config.yaml
drop_path: 0.1
lr: 0.0024
warmup_steps: 900
Rows from block 5 of a small multi-label image tagger, named by matrix and row number. Rows with one number belong to one neuron. Each number is 128 + 24 x the weight over its row's rms, rounded and kept within 0 to 255. All counts start at 0.
Before each neuron's rows are labels from the 100 images, of 14848, where the neuron reaches its highest value: "top examples" is what is common among them. Only what is clearly more common there than usual is listed. The data: simulated fluorescence microscopy of cells.
# fc1: MLP up (model.blocks.5.mlp.fc1.weight, 480x160), inputs 0-159
# fc2: MLP down (model.blocks.5.mlp.fc2.weight, 160x480, transposed), outputs 0-159

top examples: fibres
fc1.272 [129 117 118 120 134 150 152  99 137 112 101 166 138 110 156 150 147 118 140 102 136  84 121  82 172 121  84  99 117 116 114 102 113 161 137 127 122 123 139  98 118 113 150 142 167 121 105 122 142 124  94 160  77 139 184 126 157 116 130 142  90 132 105 130 104 100 192 129 139 103 138 152 135 107 119 125 132 119  68 131 160 111 121 167 131 143 106 136 157 142 115 104 131 163 125 101 129 138 162 167 114 117 142 100 145 122 129 124 100  79 196 167 129 102 117 123 122 116 113 117  96 175 165 151 107 179 148  93 117 135 149 125 128 104  81 126 140 128 111 114 164 130 146 116 126 132 127  90 106 143 142 124 147 139 187 122 166 128 129 114]
fc2.272 [102 134 156 110 105 161 148 135 122  85  62 119 105 134 155 162 141 142 154 105 110 133 117 125 160 143 165 142 100 114 120 114 110 107 146 162 107 157 124 150 145 142 124 112 203 110 144 153 150 124 140 107 125 125 205 143  90 136 144 161 119  98 132 134 109 149 147 132 118 159  95 133 110 118 151  97 146 102 134 128 172 105  96 147 120 126 123  94 122 175 118  84 161 175 168 177 117 171  93  91 110 110 117 165 153 147 105 133 134 124 137 148 159  85 120 118 121 143 118 157 142 123 144 119 118 111  85 121 138 105 163 132 117  76 115 130 136 115 109 114 145 116 101 132 132 142  98 102 115 134  99 109 138 113 147 124 103 121 109 144]

top examples: crowded; cells: ten or more
fc1.282 [144 139 109 134  85 116 100 116 101  87 117 125 161 144  99 105  94  97 163 115 127 134 165 160 135 126 165 154 134 123 156 113 173 117  79 146 118 150 142 152 116  92 138 129 136  62 152 118 123  82 159 138 132 110 139 141 130 104 181 124 162 114 113 142 152 144  86 132 101 169 126 146 129 120 168 140 112 123 132 120 159 139 148 102 149  76 111 131 114 120 172 136 124 120 166 103 123 128 117  97 149  98 140 134 117 100 155 112 141 109 117 131  97  96  88  94 148 123 128 147 198 108 123  69 142 166 135 142 112 119 140 118 153 124 152 130 158 148 129 107  96  97 125 131 102 170 135 134 129 117 133 155 145 123 119 152 103  91  95 141]
fc2.282 [101 133 151  54 106 124 136  87  81 116 139 110  80 112 152 113 130 122 117  97 134 133 150 162 139 134 136 128 131 184 112 157 157 140 150 110 153  89 107 129 131  98 120 118 119 157 129 164 143 163 126  85 113 169 124 126 117 148 156 150 152 146 141 121 143 114 150 104 135 140  89 152 140 170 135 114 102 138 127 118 123  82 149 159 129 196 101 170 136 127 101 138 135 113 168 141 116 144 140 139 160 139 134 130 126 116 146  97 140 159 119 131 128 117 140 113 144 122  99 110 138 136 119 141 129 105 133 151  72 125  88 131 163 115 141  90  87 122 141 146 141 120 144 131  96  63 120 129  96 114 113 123 140 139 123 106  59 179 118 133]

top examples: yellow stain; long thin cells
fc1.141 [ 97 123 150 117 108 124 166 137 134 133 143 141 140  91  98  41 159  90 112 102 130 104 162  94 161 113 144 139 104 128 145 137 171 131 144 139 129 107 149 158 154 142 104  91 128 103 141 145 106 132 135 106 162 115 109 136 137 117 141 114  95 136 132 129 116 122 117 154 157  95 154 133 154 115 134 102 164  97 146 116 100 132 101 135  86 120 134 179 134  71 127  98 129  94 109  79 139 131 152 155 143 103 109 146 104  96 210 129 152 122 124 139 146 130 165 118 144 121 131 168 157 154  82 110 142 113 184 114 107 116 111 157 160 130 138 152  89 135 133 126 128 110 122 141 135 120 133 168  98 118 134 125 112 113 119 158 105 152 119 143]
fc2.141 [110  90 140 139 145 105 164 151 152 106 129 123 106 126 130  73 134 103 145 125 124  92 154 125 165 138 156 119 142 174 143 134 107  95 159 139 128 103 116 126 153 158 107 113 112 152 108 129 160 138 148 118 142  88 145 153 142 115 108 121  98  95 121 157  92 140 118 111 173 141 103 151 161 103 155 103 150 111 133 102 100 120 132 130 121  91 138 130 146  85 136 130 114 143 123 141 116 153 116 114 161  79 140 125 114 128 246 113 136  96 110 113 164 102 110 165 103 159 105 135 143 139  87 127 138 105 165 107 119 101 154 138 151 139 109 152 120  99 145 131 134 117 147 143 119 142 125 164 113 147 165  91  80 119 121 132 149 121 132  94]

top examples: crowded; cells: ten or more
fc1.18 [146 180 129 147 107 139 101  77 116 116 153 175 117 182 131 143 113 126 144  78 152  88  97  95 164 105 141 121 144 129  82 109 148 120 107 164 142 153 115 118 140 108 147 140 134 100 140 114 124 113 166 122 143 113 105 146 148  85 172  80 133 161 143 138 153 121 127  98 110 106 105 115 104  87 140 156  94 120 100 122 176 135 110 116 150 100 156 142 159 134 122 111 152 155 140 129 109 106  89 129 172  82 127 144  90  80 117 126 173 158  91 138 131 103 143 124 173 114 130  84 137 123 113 120 108 146 113 121 145 133 108 116 134 119 157 131 101 141 128 121 127 116 137 132 139 140 152 122 136 144 112  95 152 156  81 108 131 149 150 172]
fc2.18 [115  90 124 114 134 130 145 112  94  69 144 139 159 160 116 159 109 124  78 138 101 127 175 121 121 134 111 106 149 119  99 101 111 144 131  85 122 138 126 129 132 117 177 149 137 153 152 136 130 122 126 101 129 138 162 118 124 128 169  94 132 149 106  67 168 121 159 127 144 143 113  97 144 186 113 129 136 158  63 100 116 135 121 133 117 125  95 135  98 145 115 154  97 127 110 165 113 176 164 138 125 144 120 110 171 116 137 147 124 152 114 185 159 132 168 111 144 101 123 119  94 147 128 133  81 146  97 159 133 161 118 146 130 134 169 111 122 173 141 134 165 129 132 138 149 116 118 142 112 108 108 114 127 142 127  98 132  87 103  82]

top examples: crowded; cells: ten or more; ring around the nucleus
fc1.198 [133 154 139 114 119 145 120  87 113 142 163 114  94 116 133 152 112  89 102 134 147 111 127 107 163 114 176  69 115 157 118 126 119 122  98 154 121 134 103 117 101 117 166 134  85 144 147 143 111 128 130 167 171 185 132 156 133  88  90 114 148 149 175 183 112 103 124 110 121 147 138 149 138 103 171 139 122 163  82 146 158 131 112 122  69 105 143 154 135 124 137 150 133 161 141 101 114 107  76 136  98 111 113 124 105 144 120  94 128 137 131 101 121 110 145 116  95 134 126 128 124 110 131 101 101 134 145 144 104 117 171 108 134 174 145 116 121 132 129 155 120 106 122 101 138 123 101 114 107 136 110 124 117 114 114 145 109 165 177 200]
fc2.198 [160 154 145 151 144 103 140 104 117 160 113 150 146 143  97 116 176  90 143 110 119 114  85 174 141 152  60 153 172 120 152 110  94 140 160  87 148 181 167  94 113 115 114 119 162 152 150 136  96 119 160  88 108 127 128 120 145 137 166 170 138 134 155  83 115 138 169 103 137 104 139 111  84 175 131 119 132 103 111 137 156 155 158 133 153 128 135  91 137 136 129 123 142 147 128 115  99 105 134 130 146 143 139  93 133 137 105 147 130 110 119 136 149 117 118 136 118 124 179 131 148 124 128 114  84 144  90 143  93 126  64 167 114 101 144 103 159 144 118 118 110 124 150 105 128  99 124 121 111 121 112 101 132  85 136 128 133 117 122 101]

top examples: yellow stain; ring around the nucleus; smooth cytoplasm
fc1.432 [154 128 110 103 143 107 139 125 137 118 140 126 128 148 134 100 152 144 127 131 147 121 123 145 116  89 134 135 101 134 150 151 102 116  98 146 158 139 133  92 139 137 123 154 120 105 119 107 147 144 118 162 104 147 143 118 131 121  80 101 168 108 130 177 143  97  46 123 124 116 124 139 132 134 102 137  89 156 104 101 152 154 125 138 131 124 190 129 131 101 159 118 132 131 167 131 110 159  96 112 132 113  82 159 157 109 190 106 116 106  81 157 128 145 118 153 134 140 116 129 107 105 168  85 107 106 148 135 145 111 150 114 118 114  80 144 148  90 174 131 137 102 161 106 177 109 136 105  79 139 132 143  95 146 112 141 118 139 131 191]
fc2.432 [131 141 147 104 102 149 158  98 133 135 109 151 163 127 106  93 163 149  93 135  91 139 148 146  87 150 136 127 131 116 129 122 118  85 127 122  64 169 131 148 112 140 134 143 140 118 102 157 133 152 146 145  82 117 115 119  92 126 114 127 142 129 122  38  99 113 143 121 125 145 140 108 136 138 102 133  95 121 124 128  98 159 159 130 132 169 194 102 113 103 142 125 127 136 195 101 135 147 107 137 139 145  57 161 133 150 128 129 130 148 100 150  63 178 132 135 123 132 144 145 167 117 125 139 133 123 123 138 122 127 135 167 127 131 120 131 129 129 120 135 139 140 116 132 110 147 118 138 107 159 153 112  89 116  94 122  73 124 102 166]

top examples: fibres
fc1.403 [145  92 109 139 126  81 170 140 109 142 114 144 138 114 149 141 127 140 163 131 119 133 154  78 128 122 119 174 138 127 169 120 142  78 130 103 104 165 147  94 134 118 147 164 101 125  85 126 123 135 133 137  99 134 158 118 112 104 136 123 129 117 151 144  77 152 129 106  55 162 169  89 131 105 147  96  86 119 156 160 137  88 115 131 124 135 134 151 110 146 133 115 128 128 129 111 125 182 132 123  93  92  95 122 131 125 108 136 145 163 128 165 109 117 108 121 162 138 162  91 126 116 154 192 110 142 138  97 113 103 116 157 112 149 102 158 131 112 166 165  94  93 108 154 138 113 126 121 128 120 154 121 151 122 167 178 120 139 143 134]
fc2.403 [136 146 134 108 171 154 128  99 135 139 117 108 121 149 106 105 118 159 114 131  69 112 107 149 173 152 150 155 136 133 125 146 134 130 108 156 129 101 126 132  93 108 145 102 163 137 102 129  96 103 113 111 123 143 129 177 119 116 131  85 123  73 134  99 123  93 116 189 173 163 118 180 141 129 114 163 157 107 140 123 107 128 111 121 105 156 126 127 114 123 102 158 111  85 142 154 127  88 143 149 121 157 174 147 137 117 162 133 148 134 197 116 142 127 112 118 131 139 113 137 144 125 126 126 200 103 129 148 101 115 140  82 134 130 118 127 190 146 114 114 153 132 141 102 109 108  94 132 131 172 121 140  89 114 111 115 127 139  87 125]

top examples: fibres
fc1.44 [ 70 137 159  90 172  99 111 141 100 115 134 155 124 111 101 135 203 127 123 145 140 157 129 108 122  97  77 141 143 124 148 118 123 109 152 113 113 141 126 123 133 139 153 136 124 108 102 166 113 133 145 129 152 109 134 145 148 140 118 137 121 173 156 127 145 154 134  86 126 159 118 119 127 103 123 123 129  97 114 141 119 107 151  97 150 110  95 144 153 165 120  94 151  87 138 128 141 100 116 148 152 111 110 150 144 137  63 157 100 136 146 145 163 161 140  86 108 151 148 172  99 143 133  90 137 186 142  91 128 135 102 167 143 142 121 112 101 118 115  81 142 155 139  67 120 112 146 151  85 142  97 111 140 155 115 126 106 137 151 127]
fc2.44 [105 117 107 119 160 142 102 122 125 107 126 111 137 116 171 145 134  95 142 177 162 130 135 122 154 126 156 141  67  94 128 129  86 124 141 140 119 145 125 113 156 101 121 125 135 167 168 134 106 112 128  88 146  98 108 106 111  90 145 141 149 117 135 113 156 129 150 166 138 128  65 125 137 124 127 117 129 133 155 116 144 113 145 131 159 120 105 141 126 134  71 146 147 131 171 111 116 182 146 133 118  95 104 131 137 134  93 132 105 150 129 144 199 167 153 135 109  73 106 109 143 116 120 165 120 131  93 121 124 165 111 100 110 142 113 108 125 142 103 111 113 165 109 112 109 167  81 158 161 129  88 169 141  96 140  95 134 118 146  95]

top examples: fibres
fc1.108 [255 153 105 113 128 163 125 169 110 163 135 142 116 145 136  97 151 160 125 132 115 112 146 116 143 105  87 103 140 125 109 129 116 134 101  93 137 110 120 119 123 105 152 120 131 104 148 137 146 118 135 147 119 157 143 125 124  94  81 104 134 124 111 123 142 155  82 111 135 132 138 155 130 103 134 137 118 118 111 158 147 126 125 109 116 138 130 177 112 192 106 131 170 190 171 141 136 112 131 105 142 132 115 114 101  67 129 122 114 124 110 136 129 134 182 119 152 145 128 109 104 111 142 125 122 116 121 111 135 111 105 124 120 164 116 125 119 135 130 122 162 107 106 135  93 103 128 128 160 131 171 109  97 124 119 136 140 111 158 158]
fc2.108 [150 150 147  85 132 102 145 106 146 181 142  96  99 166 132 149 128 139  95 115 152 116 122 133 167 156 141 151 101 104 166 135 140 132 129 149 115 129 123 114 143 148 160 115 150 164 132 134  93  99 181 150 169  93  94 126 158 120 151 158 137  96 152 138 161 140 165 133 120 214 115 127  99 110 119 121 176 113 103 116 138 117 109 125  90 127  95 134 159 128 138 110 105 110 123 117 100 117  79 123 123 149 116 132 132 129 100 126 105 136 127  80 185 133 111 151 123 105 112 137 135 118  90 126 152 131  78 133 106 125  98 120  92  76 142 136 128 146 119 111 116 136  88 134 148  94 169 123 122 104 113 106 174 137 146 111 146 148 129 119]

top examples: yellow stain; long thin cells
fc1.444 [ 74 111 161 143 125 144 146 159 140  83 153 185 127 168  86 110 183 117 140 129 144  77 111 134 150 134 117 107 150 113 132 131 132 126 148 142 112 145 121 132 124  93 111 123 133 125 122 137 121 139 144  98 158 113 125 112 148  96 171 119  98 115 142 119 159  84  82 125 117  97 118 135 102 103  93 112 130 146 132 123 167 119  93 126 104 124 121 191 148 169 131 101 140  68 147 107 129  96 181 134 150 137 135 138 145  74 114 131 124 155 156 123 158 152 153 135 144 110 128 133 110 159 122  74 172 125 175 128 114 131 121 136 145 138 132  86 101 128  85 125 135 113 134  94  98 169 150 158 124 117 112 120 141 143 115 116 144 115  93 125]
fc2.444 [115  86 118 108 171 145 133 167 154 103 147 119 125 118 115 153 104 135 151 170 125  64 143 156 176 143 116 124 153 135 140 143 113 110 128 112  92 138 140 124 131  96 110 114 119 126 125 138 120 128 163  84 114 112 146 143 114  95 146  84 110  58 112 135 170 147 123 120 109 130 133 155 141 163 118 121 133 167 136 134 167 160  93 117 138 133 129 128 129 165 140 143  84 103 125 135  63 163 144  86 160 122 166 108 175 109 132 123 119 118 112 143 166 145 143 131 179 128 119 126 147 150  82 142  99  76 114 124 111 152 112 115 129 166 121 124 119 120 101 145 123 143 154 112 124 158 117 170 136 121  91 113 108  94 132 140 122 125  78 104]